config = dict(
    encoder_arch='crnn',
    embed_dim=384,
    encoder_activation='relu',
    encoder_widths=[128, 192, 288],
    encoder_rnn='lstm',
    text_encoder_norm='layernorm',
    text_encoder_fused_qkv=False,
    text_encoder_parallel_block=False,
    optimizer='adamw',
    beta1=0.85,
    beta2=0.98,
    weight_decay=0.3,
)
Rows from block 3 of the text encoder of a small contrastive audio-text model, named by matrix and row number. Rows with one number belong to one neuron. Each number is 500 + 25 x the weight over its row's rms, rounded and kept within 0 to 999. All counts start at 0. Numbers have three digits each.
After each neuron's rows are labels from the 100 texts, of 14976, where the neuron reaches its largest size: "tokens" is the input token at the peak. Only what is clearly more common there than usual is listed. The data: synthesised imitations of 52 everyday sounds, one a clip. In brackets: how many of the 100.
# gate: MLP gate (text_encoder.blocks.3.mlp.gate.weight, 768x256), inputs 86-171
# fc1: MLP up (text_encoder.blocks.3.mlp.fc1.weight, 768x256), inputs 86-171
# fc2: MLP down (text_encoder.blocks.3.mlp.fc2.weight, 256x768, transposed), outputs 86-171

gate.341:480516546531510505544484495490511511502513464555519479499528483521526487507486509504508529499551482482555473494476460522527523512541515542495486512480513472488457485490476521463488493498489494507520497463502436549511446468519491479511523526488523499522492497
fc1.341:511462494510528532491493476501464494455462437476500461509529501489495525508477499505491459516513508504507485507507502518502492450492480468521486503512483523479507518499509503463489499486524514499503488478504494515495514480507536481479554517501514477513478513
fc2.341:465511543522506467483487525489543430487522496488480474493565478497548497518478521469453512505487518506556527512531458517481487483465484514489498489470464532491476458511391508477505444522494530498505475491523489494498515522519531466471510500525505543510496500
tokens: "thunder" (100)

gate.78:534496503496517499527467511470525491505507478462473529501506503536545530516497507491478505524500522499475485488474484508514455513529489528485495525485435534525471519546480511504495521524525528477490496526461513518516464535512469517525538534465517477509538505
fc1.78:455489539465479520541525506518497508504494496510484485523508502496529484510511499496526468565529510481513552476530480498533494480478436489528504447479519449489516520488538529471476523499520497509506470536523543526503514514465466540471438519533472475547516510
fc2.78:461480507489514479495456489493516495523518527441521536466480460476493480515542463489491492511503515507474452476478488521534480481497543490509495509511456478453517506461492457435544488526495509523514518487522527530493493544465471498503473523472508489466456483
tokens: "explosion" (26); "roll" (17); "bell" (16); "drum" (9)

gate.235:483534470516515495497509539521534523486520477515517495465482517482484526485452510508535517481532455540492517472495455479470495479483497520542491498522536524570530533502476464478514536522486458480492521469483471491478522484488450553499507519491518495515461464
fc1.235:498491472480494525539513538482498470514498509485499475528487494488457497489448553534464520426484474498471516530504508495477462470527471567515464499517482525543462488515472483498495499550504476499528524472486471511490506502494498503532483552478507494542500461
fc2.235:527478508514482488508504449521467509534511494518520433470505517458521511474509497536550501523488536481494487474519447513455549473489529463507548502505570489494467510505510530486472493470480505496492481535524511480472493484539533483506511505531478572515521504
tokens: "explosion" (27); "wind" (18)

gate.689:517515434525516499474519493443506483466529549528499504537477515471508491544502533479482488492469514477457545494468485532512485499490525482475546512484537513517520488481493500487489525527479487522480503515481526486489461499507508491496482526526492491496485484
fc1.689:508517512526445476491522490496482531546524502525520522493526503526522493517461495465489475512503473520501464549468474478496483445513464501498474502492490493493467532501502469501482509493452542521548471489491490464513541498527533470509465475480506490481519503
fc2.689:453470486513484464534534501496514525485489542469530542468523494504476488483515509489513533492535509512481465481475483532507509479516511476515482531476488479476514461470501476468512482512473489520503524483473503553508501520477463534517503502479481522457514507
tokens: "thunder" (62); "spray" (38)

gate.557:529534530520520498516486487532518502495467498493500503502490483531488489519470494529472501468495496480506505520472481494456480465497479475479548477526523493525448489553497454458520476479554461497530459451495470504498502493487471462510495535520487481508494500
fc1.557:491457501485515476486478474527503483526489483508466481489494499508503502532470516550515519498507504470517491480480451478495450453485513474463502457487495486485489480526533498500552488449556489493497505468503454497482528483502527489482517462487502519515548497
fc2.557:477549531499496489501452490477516457525492500477493509539515494486509474469472509496440469510539520549510485513513496509495516469456513520515513511470519508489490504466406485509500440513479477495489459507504504538474492521524525458488486526485525518517494496
tokens: "thunder" (80); "chatter" (9); "spray" (7)

gate.74:488482474480520531506486469475499488538518539470518498515481527505477541489549473482474515536494551520534487497483471485463517521528507482517500480558447492506549520486502468456468532521516449540528465527510461523500494497525496497519482512554491475539482508
fc1.74:478509495499473470485520517499482514480484489428533520488541470526470510504450513455502512506530490542510542464531490471514552527516504527528508515487479486474499505452504509498454523490491517513499507508530448508506500513456514493538499535524519484532528513
fc2.74:480491498548500477503493510477517486490513515501533539483517505481517480496517497489501533493536507499498498440488469485537538472525549515561460526481493537509536469492473496480520474511453508508511508470463512567521501543500484536503518495491495522439492488
tokens: "explosion" (88)

gate.444:486543492486520496488528472533510493481529464483522490512522457545482504466472530516517522485530494489491480476524504480488498485490505490497494530494545508519500522484469482454504536492514469471495521503437481482526539506474447509497507480513534511531469503
fc1.444:530502503498490502475497460499490536486503463519494542501522478523520533509530491517505486544476550485533475463462507504556534516464512452516548546498507488427501488478512516525513481451473535472466464565541503493495516497508549500468508482507470502486485524
fc2.444:491502497535571501495493529497510500462510535508496543514474487528452494511505484449455498447464457506471488497494553496534466523548483527528479482503470521510536491536518464507480476535523475495512543488472484505541529509480470502499517499467481449496491501
tokens: "explosion" (7)

gate.468:535485469550474518483541485496505459533497525507445536488461508504469499462501506475494511501494480491485501490456470479493534436471490512495469469512487509509509486499494486477496478479525529476501477522491474545566488494500523513525526498497520505493473506
fc1.468:535522485559464498537522480489514490526513494466482529492480469482449498482475514482501515497476473509460488473462481466487484439492513466498472440515478522489524523515509505503518491447516535497505474489511520544530506487509536527508538528466498533505491548
fc2.468:536461456516521519501490514481477483509515515479443482528476499464490494498470518490502493470522507490479495455494478499513497490501464486501445487527451491487520466548506485517511490468501539520509510470505494507532521513521490514478534515510467520483511565
tokens: "explosion" (95)

gate.682:514494488496524509512490481517490506517503464555507499516493505498475486496513463516490477507516497505542474509456476499503503432532477518494536512472484525469465503523501450460511463490523475456497469491514416508488510471512488486512534528472480464515507529
fc1.682:492520534505480519523482495498492505485524465530476469466539499539517507528493504530484504522496524514538485464471452490521488454466516489531539513491504539485506499495495450462490491488510482481471487479547452509520523498537509488488502496490526477498508479
fc2.682:464517541529506479494475486489544470511504498467500476499516505527515472504488486510458464505491515529519491507524465495486502507460489506512535519491520515480471472483419487504469403525524464492502462508526497512502532494529551450497493511486497525552500480
tokens: "thunder" (36); "waves" (34); "church" (30)